config = dict(
    arch='vit',
    model='multi-label image tagger',
    dataset="rendered roads seen from a driver's seat, with toy cars, trees and houses",
    train_examples=36250,
    image_size=64,
    crop_scale_min=1,
    horizontal_flip=False,
    cutout=0.25,
    norm='layernorm',
    norm_position='pre',
    activation='swiglu',
    mlp_ratio=2,
    head_dim=16,
    fused_qkv=False,
    bias='none',
    qk_norm=True,
    parallel_block=False,
    dropout=0.05,
    inner_norm=False,
    moe='top_k',
    num_experts=32,
    moe_every=2,
    expert_mlp_ratio=0.5,
    experts_per_token=1,
    shared_expert=False,
    patch_size=[4, 4],
    conv_stem=True,
    layers=6,
    width=192,
    positions='learned',
    pooling='mean',
    num_labels=18,
    residual_init='none',
    optimizer='muon',
    muon_scale='original',
    lr=0.019,
    momentum=0.95,
    nesterov=True,
    orthogonalizer='newton_schulz_5',
    adamw_lr_other_params=0.00083,
    grad_clip=5.0,
    steps=6500,
    batch_size=64,
    epochs=11.5,
    lr_schedule='linear',
    final_lr_fraction=0.1,
    warmup_steps=650,
    weight_decay=0.04,
    adamw_weight_decay_other_params=0.05,
)
Rows from block 3, named by matrix and row number. Rows with one number belong to one attention dimension. Each number is 50 + 15 x the weight over its row's rms, rounded and kept within 0 to 99. All counts start at 0.
# v: attention value (model.blocks.3.attn.v.weight, 192x192), inputs 128-191
# proj: attention output (model.blocks.3.attn.proj.weight, 192x192, transposed), outputs 128-191
v.69:23 37 52 64 69 57 30 49 50 67 57 57 38 58 54 77 41 45 63 69 74 51 48 43 75 51 47 68 54 39 78 51 50 58 57 34 43 73 58 65 39 48 50 38 44 49 23 68 56 26 40 49 56 77 65 47 38 27 54 51 17 44 44 54
v.70:73 58 70 44 29 37 29 65 48 49 52 69 30 54 41 45 19 33 42 34 38 39 61 67 35 55 86 43 35 28 65 29 79 52 44 38 36 66 50 47 87 69 52 44 42 50 47 54 36 63 53 39 32 29 68 45 43 64 54 40 37 56 59 57
v.71:61 63 65 38 07 51 73 58 52 54 65 67 43 66 46 41 74 58 49 46 40 57 62 55 17 27 34 39 57 38 48 65 49 26 50 74 46 36 57 53 46 28 35 64 41 49 50 39 50 43 47 36 56 45 34 32 38 80 65 61 69 25 82 39
v.72:30 50 37 68 59 81 57 31 68 90 62 64 52 45 71 50 60 59 61 53 72 58 46 48 37 36 00 65 77 41 57 58 19 61 62 45 51 27 63 57 36 30 47 44 20 52 33 62 58 28 42 59 70 64 42 53 47 24 44 71 42 68 38 46
v.73:34 31 49 45 56 50 34 50 42 47 40 50 67 70 55 35 67 34 66 33 57 57 65 48 82 72 30 48 38 29 63 63 47 58 60 35 31 72 70 34 60 46 55 32 59 58 59 51 82 30 33 29 65 71 47 50 35 38 73 62 42 36 85 37
v.74:36 32 63 36 45 45 34 69 52 44 43 49 44 69 41 42 43 33 52 37 50 36 79 55 59 41 42 52 47 40 67 37 48 70 61 25 35 79 56 70 38 20 63 39 59 53 46 31 86 37 37 35 51 65 59 37 40 65 59 49 35 18 99 21
v.75:44 57 79 51 30 69 59 63 45 36 50 64 41 45 56 49 40 38 56 32 46 57 86 47 56 76 59 42 58 35 49 33 57 61 43 25 25 54 35 13 52 30 36 25 38 41 41 61 60 28 26 30 57 33 43 45 50 85 34 59 41 53 56 53
v.76:29 45 41 49 52 45 71 53 33 44 41 50 65 52 56 56 42 43 45 27 55 50 85 60 57 69 63 52 62 54 43 38 55 47 31 29 47 72 25 38 36 33 40 34 78 40 61 38 69 37 10 57 47 32 83 46 43 81 55 55 41 46 67 57
v.77:73 56 38 24 36 32 40 31 70 36 34 54 41 52 56 48 27 63 59 30 32 32 49 80 26 20 49 65 54 54 68 52 46 61 47 47 41 51 52 63 57 48 52 40 64 50 61 34 53 68 61 52 40 55 66 39 47 42 67 50 26 46 85 53
v.78:75 73 77 37 35 53 80 58 70 43 43 55 46 42 47 61 49 54 53 53 12 57 42 18 32 40 36 56 65 55 48 37 38 36 60 47 65 42 49 34 30 38 36 56 32 54 37 48 50 53 64 58 60 56 43 77 60 55 39 43 66 66 24 61
v.79:50 59 32 29 44 52 56 36 53 53 55 40 17 33 54 55 73 77 33 57 58 44 37 63 55 79 46 35 66 52 43 48 67 48 37 83 35 31 45 76 56 46 60 44 40 36 52 44 43 63 48 64 45 32 45 31 31 39 37 46 44 52 49 65
v.80:32 54 45 31 66 54 53 36 43 66 43 58 47 76 65 66 75 46 69 68 59 35 32 30 60 42 49 54 74 41 55 55 35 67 61 42 41 33 62 43 23 33 40 67 69 45 49 63 44 50 49 50 55 49 49 70 43 44 72 71 27 29 39 41
v.81:70 75 45 60 36 61 57 53 33 41 42 44 84 32 54 57 47 65 68 45 48 53 47 61 55 75 63 14 37 36 69 46 40 52 69 45 57 51 40 67 13 38 22 41 64 18 68 38 52 32 49 63 43 40 40 52 37 74 66 70 27 35 79 63
v.82:15 50 49 49 50 64 37 36 33 35 63 62 41 54 36 51 58 38 50 71 39 58 45 37 65 41 33 56 45 36 63 80 54 79 49 60 58 44 61 38 45 49 69 37 69 43 51 53 37 30 56 48 48 44 56 43 52 75 69 54 43 50 27 40
v.83:73 44 65 59 39 56 63 48 60 49 35 47 30 35 57 58 56 85 58 28 33 62 55 57 32 69 40 18 45 59 34 44 48 49 37 46 38 51 42 54 21 27 37 44 30 43 41 37 45 47 49 30 39 51 51 46 43 49 57 69 83 37 84 68
v.84:58 31 19 44 61 27 45 58 45 39 50 42 49 11 30 44 54 46 46 59 53 76 48 71 45 65 31 74 49 73 47 64 51 32 43 40 52 19 42 61 74 75 63 45 57 77 73 48 56 66 43 43 45 59 40 42 58 74 52 33 43 35 26 55
v.85:20 44 55 42 49 80 24 31 46 63 59 68 36 74 41 46 60 39 42 79 37 53 66 26 53 32 39 62 43 29 47 64 52 61 49 64 50 41 62 49 50 65 68 58 55 45 46 67 49 43 75 38 51 50 76 58 61 41 36 42 62 54 25 33
v.86:46 23 39 48 59 24 58 37 54 72 68 44 49 51 34 56 46 15 59 95 62 55 49 33 51 49 67 44 54 35 77 38 69 16 68 52 48 63 41 66 72 58 48 54 73 58 47 25 44 41 35 76 46 65 58 30 40 73 70 20 41 40 51 39
v.87:34 36 54 56 66 46 30 50 36 75 73 53 41 66 47 54 48 35 44 90 42 35 54 25 62 25 54 72 65 38 56 48 48 45 71 49 33 61 43 47 61 56 58 56 47 54 40 52 44 56 53 48 68 56 59 53 57 30 42 37 34 53 21 30
v.88:35 35 50 35 52 50 38 61 49 35 99 49 50 65 55 40 46 30 40 63 69 44 32 54 82 32 42 55 56 61 71 39 59 46 53 76 63 68 52 43 67 54 70 45 49 52 46 44 51 39 49 51 55 52 47 62 21 46 64 43 37 67 46 31
v.89:50 50 52 55 47 33 31 44 49 17 65 51 31 54 51 72 56 60 33 38 61 68 26 84 63 61 41 47 67 60 36 64 38 49 26 73 50 34 38 31 62 49 53 41 50 57 63 53 30 41 21 46 49 42 72 66 56 66 79 51 60 55 73 46
v.90:46 25 29 53 48 14 34 55 36 68 70 29 45 37 43 42 27 55 46 76 68 45 45 54 71 41 57 57 46 62 61 37 49 03 78 39 60 48 36 73 64 66 33 57 44 46 40 55 59 67 34 56 41 60 40 46 27 63 52 28 51 56 47 59
v.91:65 58 70 55 30 60 61 56 56 41 60 58 81 53 54 45 32 58 53 29 35 45 67 56 54 34 58 26 44 51 56 47 60 51 48 82 67 75 40 30 59 39 64 32 61 43 43 41 41 38 49 49 42 47 47 51 47 35 55 55 27 56 79 48
v.92:47 58 33 34 30 27 71 50 63 51 18 31 79 50 49 44 50 66 75 21 69 46 24 60 37 68 51 30 49 65 54 44 37 41 38 36 62 43 57 52 36 45 12 45 56 37 58 41 59 40 50 71 38 42 14 36 27 77 58 61 47 36 69 76
v.93:64 67 41 38 99 57 66 61 36 47 11 58 44 33 54 45 54 44 43 67 60 52 64 64 49 61 34 60 83 51 34 53 42 72 38 27 32 37 49 64 47 56 41 52 40 66 57 61 45 60 37 66 50 42 61 60 66 56 33 64 41 45 59 50
v.94:50 50 58 35 40 74 36 46 56 34 56 48 50 39 37 43 74 37 42 32 61 25 64 38 50 24 49 68 54 62 54 56 57 39 46 62 81 59 52 24 72 48 97 24 68 73 55 39 59 42 68 46 49 41 33 44 79 55 34 45 26 71 28 44
v.95:43 49 65 48 83 64 26 58 20 52 64 71 31 60 47 55 59 47 24 71 55 50 62 37 67 45 46 78 71 54 41 50 46 59 70 50 24 55 39 51 56 57 63 67 30 55 51 58 49 62 53 39 74 57 68 74 65 27 32 52 55 60 38 26
v.96:37 42 42 52 60 62 23 67 53 24 56 46 42 44 55 53 39 47 38 38 47 58 51 23 57 42 37 52 58 48 58 70 42 21 48 55 43 46 26 70 68 44 40 46 39 31 59 53 19 45 36 17 52 66 58 43 42 52 64 62 61 55 16 29
v.97:60 53 69 27 44 46 83 41 56 61 22 63 60 24 63 53 38 60 46 73 53 57 59 64 48 32 57 48 47 53 65 37 42 51 35 43 43 49 69 39 45 37 56 61 71 50 56 67 57 60 60 77 40 51 59 54 44 49 19 33 21 54 73 71
v.98:54 75 44 42 51 63 67 35 81 57 18 55 57 35 73 35 73 50 63 60 71 26 52 64 51 56 49 69 60 58 52 48 46 88 54 60 38 61 81 25 39 50 68 36 40 60 28 64 81 53 65 76 61 35 35 46 58 38 54 27 48 45 85 71
v.99:37 54 56 44 56 34 73 34 38 57 86 74 41 72 38 57 36 47 41 50 34 43 49 53 31 47 78 43 25 46 55 39 55 57 77 29 32 74 50 50 46 53 22 64 76 35 46 42 33 35 59 48 19 58 43 42 61 28 15 40 39 68 49 68
v.100:64 67 59 46 34 55 52 24 72 57 16 45 61 37 84 34 70 49 75 69 52 58 51 68 50 53 52 66 60 39 34 34 42 66 64 55 49 48 76 42 44 46 56 33 64 53 35 59 81 57 73 73 50 30 52 46 50 43 40 68 45 65 76 62
v.101:45 35 66 32 39 58 57 60 43 51 59 43 57 50 44 72 16 69 25 57 65 56 53 40 44 29 64 45 72 47 77 49 40 29 39 39 53 31 22 46 48 46 48 58 51 59 65 64 22 46 50 41 43 77 49 67 46 45 37 26 30 39 35 39
v.102:57 38 40 61 45 49 35 69 39 61 58 45 63 54 19 69 37 62 30 37 64 41 56 37 51 49 50 50 74 64 67 66 54 46 42 56 64 37 20 42 57 58 66 58 31 61 51 53 25 42 43 33 61 75 31 61 55 58 70 23 51 22 27 39
v.103:68 49 55 62 50 71 34 48 53 54 12 31 41 36 68 37 78 41 77 42 30 48 31 62 43 62 22 68 56 46 33 51 56 58 27 62 56 55 62 54 56 39 46 55 32 45 40 36 77 75 26 62 75 31 67 45 54 69 84 92 68 56 55 42
v.104:63 45 69 62 38 64 32 59 63 56 27 43 70 44 67 66 81 62 48 63 48 48 35 49 60 33 57 59 94 50 47 61 37 44 26 68 77 42 44 35 53 46 57 33 46 77 46 61 45 61 64 43 70 49 54 52 39 56 90 63 52 38 42 40
v.105:63 57 68 51 19 52 58 01 47 62 47 26 46 48 66 58 48 67 71 53 42 75 23 69 40 35 53 58 74 47 58 52 59 51 85 52 60 43 16 76 40 41 48 24 65 46 32 54 58 42 63 40 55 65 33 57 66 49 24 71 38 57 57 41
v.106:54 49 69 43 36 41 70 35 59 68 29 64 54 44 44 57 34 57 41 72 71 38 65 66 49 47 73 50 58 56 52 31 45 64 43 55 53 44 65 23 39 50 65 46 62 67 48 68 56 44 73 80 48 47 48 48 46 48 40 15 28 51 85 61
v.107:34 82 35 55 31 42 32 46 57 31 42 44 63 70 64 70 74 61 42 71 77 33 57 62 47 43 69 80 69 62 57 61 28 67 78 83 63 76 55 51 45 57 62 22 38 61 47 71 51 28 79 45 60 43 38 39 57 35 51 34 55 27 51 36
v.108:39 50 20 63 73 41 53 60 35 20 89 62 51 84 14 50 55 46 45 50 78 35 56 45 63 46 43 40 31 52 44 70 52 45 81 53 39 66 59 64 38 56 52 70 69 37 68 51 43 24 36 44 40 47 40 61 57 57 60 22 51 33 35 49
v.109:65 31 64 46 28 48 54 42 43 74 74 41 38 35 70 33 44 62 65 61 44 82 67 67 50 57 66 24 50 23 41 38 51 30 41 26 62 16 40 50 55 43 35 70 75 47 38 34 44 62 54 35 23 37 71 72 42 61 34 74 35 96 34 56
v.110:39 58 51 55 38 44 63 13 37 77 32 39 66 50 47 56 37 68 57 68 63 56 62 84 33 48 85 54 57 58 54 19 53 60 46 55 55 47 60 26 42 61 45 36 68 56 62 61 57 37 92 70 45 43 57 40 43 60 46 52 28 48 63 46
v.111:54 52 41 50 25 45 61 22 73 70 32 36 64 50 68 53 74 58 66 77 72 40 55 79 44 60 76 61 85 49 55 51 53 56 61 70 59 68 62 49 46 57 69 49 62 50 31 68 69 18 73 58 49 33 39 59 44 53 43 38 45 50 61 50
v.112:33 54 42 24 71 36 51 64 15 50 62 62 83 56 32 55 43 43 47 42 55 51 64 38 65 50 56 57 63 52 72 37 77 41 43 40 41 54 43 64 42 45 34 59 44 41 41 58 52 37 41 43 40 18 56 59 43 50 52 41 46 35 48 62
v.113:56 41 24 35 77 52 69 68 28 39 43 53 68 65 43 47 42 44 68 63 67 31 75 51 82 40 54 69 76 45 53 52 44 54 70 51 46 81 41 74 48 52 32 38 62 41 53 37 57 47 52 06 52 40 64 60 22 58 63 47 32 39 58 45
v.114:75 49 42 37 71 71 72 30 66 37 57 39 49 51 61 42 29 32 43 55 39 42 46 77 57 64 30 65 44 81 59 28 49 63 71 27 32 61 55 56 58 44 15 46 62 58 51 45 48 53 53 39 59 24 59 69 97 25 67 47 38 34 62 45
v.115:24 39 69 65 74 65 33 56 20 59 46 61 78 57 36 58 64 43 52 23 67 44 61 42 60 48 52 50 67 15 30 75 49 71 32 61 45 69 53 40 66 41 58 53 53 66 61 65 41 43 46 12 57 49 36 60 15 72 61 36 49 63 54 38
v.116:39 47 50 54 06 47 31 52 55 71 66 57 30 48 55 37 46 73 74 69 58 58 33 60 54 54 89 45 59 43 23 49 61 33 54 38 38 48 17 67 43 69 42 79 40 28 48 53 44 33 43 67 43 70 53 28 30 35 33 82 63 54 41 60
v.117:60 52 28 41 16 24 79 37 78 56 66 41 54 47 47 48 20 50 57 71 50 49 45 58 58 30 50 43 49 72 63 24 56 32 59 40 67 41 50 84 37 59 43 62 45 25 61 36 55 58 43 68 64 53 41 28 46 46 36 72 57 30 50 42
v.118:31 57 57 47 44 70 37 51 50 62 61 43 36 71 28 36 26 42 51 46 49 66 43 67 80 68 35 37 37 70 36 49 53 79 77 34 19 59 44 44 59 51 35 78 61 49 52 45 75 30 57 23 95 60 51 34 42 42 64 67 34 68 48 55
v.119:45 58 80 71 44 43 16 69 36 26 38 50 34 52 64 53 70 65 68 69 49 45 71 38 46 69 54 59 50 63 15 59 44 31 65 50 57 38 46 55 70 40 59 47 59 30 49 58 52 42 46 66 36 52 70 32 32 74 61 42 82 61 53 57
proj.69:44 61 50 55 63 48 35 33 78 35 36 56 71 44 59 38 70 44 35 35 46 67 58 57 45 80 32 26 37 78 41 37 56 42 26 56 18 45 46 42 50 63 56 44 57 55 53 37 40 64 64 31 39 49 47 43 27 52 44 63 46 61 55 62
proj.70:41 44 37 45 56 67 54 31 67 34 54 48 90 42 32 48 45 34 28 60 50 55 47 37 55 38 14 54 43 68 58 58 29 45 72 48 71 53 32 71 61 48 67 66 60 53 71 66 45 43 43 26 48 63 62 31 86 44 49 37 46 63 48 55
proj.71:33 40 58 39 63 42 51 40 37 88 34 42 38 45 49 37 19 68 61 52 56 34 68 51 66 50 76 57 84 25 46 48 44 83 70 63 91 51 58 54 48 50 52 45 52 59 37 73 54 41 58 71 55 39 61 58 64 26 48 38 53 43 37 38
proj.72:51 42 65 63 62 56 35 58 45 38 34 43 45 52 52 62 46 60 61 66 60 66 48 47 54 55 69 37 42 40 49 55 69 47 23 53 41 44 64 51 45 81 48 29 40 36 42 38 58 68 50 78 41 14 51 27 17 47 55 57 52 42 54 48
proj.73:40 72 48 72 50 29 46 28 76 44 28 47 39 50 71 49 59 64 34 40 35 54 66 86 39 79 53 30 57 66 41 16 46 54 53 56 42 49 39 68 42 42 46 49 55 58 37 29 47 59 67 43 53 62 46 46 34 48 42 61 31 43 52 65
proj.74:42 66 46 48 78 46 58 26 92 67 42 62 77 36 81 37 53 67 29 38 50 62 68 58 56 82 29 33 69 58 34 11 54 52 54 65 45 43 22 66 59 43 52 24 47 66 30 46 30 48 64 56 52 64 54 41 43 36 50 63 38 58 32 69
proj.75:19 32 40 67 54 51 50 17 70 44 53 28 50 71 65 61 84 57 60 59 36 54 37 64 61 29 49 57 38 48 69 53 42 43 44 67 90 43 61 56 43 56 73 58 40 58 62 35 42 63 69 41 54 51 41 59 31 19 52 68 46 27 35 55
proj.76:44 37 58 71 59 74 57 34 66 32 67 46 59 61 56 62 97 60 54 49 44 67 36 50 56 49 39 49 31 26 58 40 52 40 32 50 55 56 55 54 63 47 48 42 23 37 62 43 35 67 66 32 47 50 24 65 35 40 60 67 47 42 18 49
proj.77:50 58 51 53 77 80 53 64 41 47 69 55 82 30 43 54 29 55 25 65 64 56 54 28 58 59 23 48 57 34 41 49 53 48 79 42 55 59 31 68 75 53 47 36 42 40 53 76 45 47 26 62 52 60 56 38 65 57 56 41 53 77 45 28
proj.78:35 41 37 34 41 25 51 53 47 76 63 57 25 50 73 28 28 53 70 51 38 29 56 37 67 47 71 84 59 40 64 80 56 69 68 60 45 38 46 54 39 47 75 58 47 62 37 64 59 54 61 59 47 50 46 68 42 49 44 51 50 38 61 49
proj.79:49 10 73 73 56 99 44 63 31 26 43 49 61 75 22 73 67 47 33 63 74 61 37 50 56 30 54 45 30 39 50 67 40 50 47 22 87 55 74 44 51 80 23 47 75 36 70 57 57 51 19 61 60 31 48 39 59 28 72 55 64 46 39 22
proj.80:52 41 57 45 36 40 10 48 65 46 44 49 53 52 64 62 55 47 74 36 34 48 64 65 59 26 62 36 45 51 54 48 48 83 58 73 39 46 37 57 62 39 90 57 34 28 91 42 64 42 67 45 74 41 51 45 37 45 45 46 42 54 42 45
proj.81:59 53 49 54 53 44 65 76 45 59 38 41 65 36 46 43 70 43 61 32 50 52 53 55 22 69 45 72 41 70 59 43 66 45 69 67 53 43 79 38 63 43 54 14 55 41 47 58 48 36 29 26 85 61 24 46 46 48 50 70 40 47 13 42
proj.82:27 33 73 39 37 59 49 25 60 77 58 76 53 56 24 70 54 39 50 36 45 55 50 58 42 61 64 35 57 29 55 51 64 85 47 49 46 47 61 51 35 61 56 58 48 48 66 65 51 61 51 58 67 36 51 42 60 59 35 60 53 70 40 40
proj.83:48 61 46 59 73 53 64 80 44 57 37 58 72 42 47 42 62 34 45 52 53 38 55 33 53 67 29 78 47 56 50 42 44 52 57 62 46 42 76 44 72 61 19 30 74 35 59 67 54 33 41 58 62 40 14 53 47 67 43 41 45 66 22 38
proj.84:33 53 81 56 53 77 75 16 48 63 66 60 41 64 41 57 26 53 36 42 45 48 58 40 42 45 67 36 61 44 61 60 43 50 19 34 49 55 60 54 02 66 26 59 62 65 30 63 53 60 67 39 35 42 55 55 56 43 74 38 59 42 88 45
proj.85:46 36 66 44 50 47 34 45 81 48 46 85 70 38 35 80 39 65 47 51 58 50 41 60 68 57 34 37 60 50 55 51 38 96 40 51 53 63 55 57 49 49 59 60 39 50 58 50 50 59 32 63 45 45 47 47 35 61 28 45 44 71 53 42
proj.86:58 44 31 32 70 31 40 29 63 40 44 40 33 47 50 34 51 73 51 27 56 45 68 44 71 48 78 49 47 32 60 45 51 43 44 36 56 55 42 55 43 43 91 47 28 76 46 55 30 82 76 21 47 77 68 54 65 51 65 63 28 42 40 60
proj.87:55 42 57 43 45 38 32 26 87 32 44 60 41 46 50 62 37 72 57 43 65 52 40 57 61 35 63 17 49 42 53 52 30 70 53 42 40 70 27 63 43 41 84 78 28 59 62 46 42 79 65 48 40 63 81 62 40 45 44 55 53 58 51 48
proj.88:30 55 40 45 29 36 27 17 65 63 50 50 39 63 42 47 37 54 42 52 37 51 61 52 71 49 76 40 66 18 47 50 52 55 40 39 70 50 36 57 28 59 67 70 28 83 38 50 29 62 73 53 20 59 67 35 80 53 49 52 50 52 62 52
proj.89:03 49 48 45 58 60 63 37 40 58 57 51 65 39 41 27 48 33 29 44 25 60 76 35 36 41 54 46 65 40 63 57 51 53 31 46 54 49 58 56 38 76 42 55 85 54 45 66 68 38 41 30 38 42 40 48 71 56 71 42 60 17 53 25
proj.90:68 57 55 49 49 44 38 13 61 48 56 54 32 59 64 41 41 70 50 51 61 60 53 42 62 37 69 35 26 46 54 73 48 44 35 24 52 75 38 47 27 46 59 73 46 56 52 46 28 73 86 34 35 64 63 61 56 37 65 53 41 36 72 33
proj.91:44 51 21 57 57 34 50 96 45 43 40 41 63 50 42 11 70 34 31 59 52 53 44 45 41 71 33 70 47 42 47 13 49 46 54 59 40 30 57 49 67 58 37 45 45 60 31 41 47 52 22 54 51 62 45 45 62 63 41 55 45 71 25 60
proj.92:61 56 37 66 56 51 55 69 23 65 73 33 35 63 65 40 63 26 43 51 33 50 54 50 35 53 42 77 35 58 47 48 80 20 56 57 50 33 54 50 45 42 31 34 41 40 49 57 47 47 58 44 63 47 46 40 55 38 59 47 53 36 56 54
proj.93:52 56 72 51 26 67 77 21 35 49 83 30 29 48 56 68 16 51 52 49 38 50 36 62 25 33 53 29 55 57 48 66 59 27 73 57 56 54 43 40 27 40 36 66 51 47 47 44 73 33 60 42 59 51 49 54 46 29 84 35 82 51 87 65
proj.94:41 64 19 67 50 33 44 54 47 32 29 48 36 72 43 50 62 30 62 45 53 65 47 49 43 62 74 46 58 35 18 39 67 64 52 63 42 24 35 67 44 56 76 50 34 43 38 44 52 65 42 68 54 47 77 52 73 40 25 50 58 64 55 66
proj.95:39 52 74 40 28 50 40 10 76 47 46 59 51 31 54 72 26 69 61 44 54 58 42 63 63 38 55 22 58 40 63 72 34 73 46 46 54 83 38 53 38 50 71 81 55 61 52 52 48 40 47 49 34 49 58 61 35 51 59 51 66 44 62 37
proj.96:62 71 55 60 48 38 51 44 06 58 51 44 66 44 44 44 52 45 38 48 64 61 57 60 52 46 57 39 41 29 40 41 50 42 61 44 37 62 48 61 48 31 88 57 46 66 58 64 52 68 54 33 55 36 42 55 32 60 44 64 67 56 43 64
proj.97:41 50 42 37 36 58 34 52 88 48 72 52 38 44 41 46 36 63 48 38 26 57 59 52 62 60 52 45 57 67 45 57 41 69 39 53 70 22 34 52 69 66 28 48 59 34 52 42 22 36 44 54 41 77 81 48 81 41 51 47 42 44 49 22
proj.98:44 31 56 45 36 28 28 48 71 63 49 49 32 58 62 58 52 46 76 57 25 29 43 52 62 63 43 56 37 79 60 32 24 64 45 63 74 34 62 54 44 75 33 36 53 27 45 24 39 53 65 55 56 76 69 42 66 50 59 45 32 45 51 55
proj.99:65 36 45 72 56 76 45 66 81 24 58 45 59 50 44 50 41 21 50 47 25 82 52 44 74 49 25 45 42 45 57 80 49 39 45 34 74 27 49 68 61 59 28 47 48 65 74 50 56 35 51 57 69 43 68 56 58 49 72 51 72 32 61 16
proj.100:38 29 50 36 59 47 52 47 65 63 51 67 35 62 61 59 51 57 62 69 46 24 44 42 50 62 50 56 54 82 64 40 46 68 42 73 60 55 58 44 51 63 33 30 51 32 36 44 57 33 54 68 40 68 55 51 87 48 49 20 28 46 59 42
proj.101:60 69 57 58 38 40 39 60 45 38 60 49 70 36 29 35 35 42 33 11 39 94 59 64 59 49 54 49 45 33 45 66 51 38 49 38 65 51 40 60 69 33 68 57 58 52 72 57 32 64 20 36 52 41 53 32 51 53 66 86 63 58 52 34
proj.102:56 73 60 54 39 34 42 65 13 44 50 33 66 44 42 43 56 57 47 26 57 77 48 62 40 45 56 51 44 39 36 52 57 39 42 33 38 53 54 48 42 40 60 71 57 59 61 50 28 77 20 32 56 36 37 36 21 55 42 94 44 61 48 61
proj.103:43 46 46 30 58 38 69 35 43 71 49 60 45 56 61 60 69 77 55 82 74 00 47 41 36 53 64 54 57 56 41 20 62 62 73 65 38 57 58 22 24 45 65 46 51 47 32 65 62 48 73 56 25 67 40 61 41 41 18 22 34 51 44 76
proj.104:54 47 45 33 28 16 48 54 19 68 33 48 45 63 33 52 49 55 44 40 65 34 43 54 26 62 57 74 40 59 70 23 55 45 51 74 49 56 59 50 24 45 81 43 50 41 37 43 57 72 61 51 49 69 40 49 59 60 46 59 16 54 63 71
proj.105:46 28 48 58 83 60 51 60 53 35 53 61 57 68 61 51 49 38 49 64 45 62 65 25 61 40 59 42 47 41 46 51 42 57 67 39 47 59 71 47 66 35 59 70 59 43 69 60 54 17 23 58 53 45 47 67 62 53 62 23 73 37 64 52
proj.106:40 52 48 31 35 58 33 67 84 55 52 49 33 36 51 52 47 58 52 34 26 69 44 54 53 63 42 54 58 83 64 56 39 61 29 57 76 40 42 49 59 74 25 47 55 32 48 38 29 45 34 55 50 71 66 34 82 43 63 50 28 43 47 38
proj.107:64 22 72 64 32 25 28 58 37 54 27 44 44 45 59 48 47 24 63 43 42 57 27 43 52 45 23 59 37 60 77 43 26 61 40 65 54 38 56 78 40 57 59 29 52 46 38 38 59 54 47 45 80 51 48 35 66 67 81 62 32 51 53 75
proj.108:56 35 63 65 32 51 40 62 46 47 29 35 61 39 60 49 50 35 57 38 40 59 50 61 41 39 43 53 53 31 49 71 58 48 37 41 29 36 55 51 59 50 21 49 37 58 53 50 47 49 59 46 80 17 40 38 23 62 55 78 69 66 40 64
proj.109:39 60 48 47 81 87 78 37 66 35 44 75 62 64 25 33 48 60 46 39 56 54 48 38 33 63 37 57 59 43 51 70 76 54 46 53 29 82 45 38 50 46 35 50 53 50 72 60 63 30 17 54 36 41 45 45 69 36 54 45 54 45 49 12
proj.110:59 38 55 26 53 56 45 75 86 32 50 65 36 53 53 55 52 54 53 37 36 51 38 36 47 64 37 65 70 77 65 66 47 71 45 48 67 59 46 51 53 59 40 55 57 40 41 43 55 39 14 70 50 62 54 43 97 33 50 29 24 42 61 47
proj.111:51 37 63 51 56 48 42 61 64 47 40 69 27 48 50 50 45 53 75 45 46 32 50 26 61 55 14 73 36 82 62 39 44 80 42 68 44 56 58 51 45 63 23 43 53 27 39 34 54 46 41 65 58 64 59 44 91 48 66 48 27 45 45 62
proj.112:81 57 22 40 48 67 44 59 53 77 41 62 43 39 56 18 69 49 55 38 69 46 42 49 71 40 56 69 60 50 60 79 64 28 66 49 72 50 31 37 52 63 43 28 58 30 48 42 49 48 79 61 63 34 31 46 33 48 35 62 48 23 47 75
proj.113:64 73 25 49 44 59 35 61 60 54 43 60 38 45 56 27 77 42 49 40 64 27 33 29 67 57 51 38 60 44 57 60 46 40 63 71 87 61 30 47 43 52 56 49 64 11 53 38 54 61 53 68 45 47 17 43 33 50 26 60 56 49 24 66
proj.114:49 55 47 56 45 79 37 45 34 30 63 31 48 60 51 53 25 64 60 45 55 54 69 23 67 39 50 54 51 36 65 62 61 62 54 78 48 60 53 45 34 54 56 73 49 23 51 40 49 47 43 43 30 46 38 57 29 40 44 29 34 67 40 64
proj.115:67 44 35 30 38 58 37 58 70 55 39 36 42 57 47 35 93 28 58 39 45 42 16 63 66 40 53 40 57 51 47 43 53 40 59 17 74 49 39 54 45 62 54 46 50 54 31 29 58 70 65 51 47 65 41 55 72 45 48 59 60 28 59 56
proj.116:57 42 51 70 74 57 70 37 11 56 47 63 76 45 41 61 11 73 29 47 63 62 94 66 40 53 25 49 63 68 56 31 24 33 35 51 41 29 74 40 71 36 22 47 61 59 67 76 39 33 46 63 68 50 54 39 60 61 77 69 53 59 50 44
proj.117:41 67 50 46 58 40 47 38 27 50 46 67 57 39 54 48 12 73 33 56 69 65 83 61 38 69 53 64 53 46 54 53 35 54 39 84 24 40 54 42 52 37 49 44 48 44 56 68 42 22 46 62 50 39 72 39 35 64 39 45 49 68 36 42
proj.118:65 46 45 55 54 80 53 13 42 44 54 44 58 63 32 29 27 56 42 29 60 42 54 62 75 48 61 58 59 59 46 44 40 55 59 63 38 37 87 46 53 66 45 77 49 40 69 58 26 60 52 38 55 74 39 46 68 50 42 34 51 75 36 73
proj.119:32 32 62 72 56 47 77 53 52 58 43 69 45 46 49 64 51 29 60 43 24 45 43 32 23 55 44 52 48 61 49 16 75 36 39 66 51 78 43 42 67 37 72 60 31 76 77 47 46 69 51 59 63 69 26 67 43 41 79 52 57 32 45 39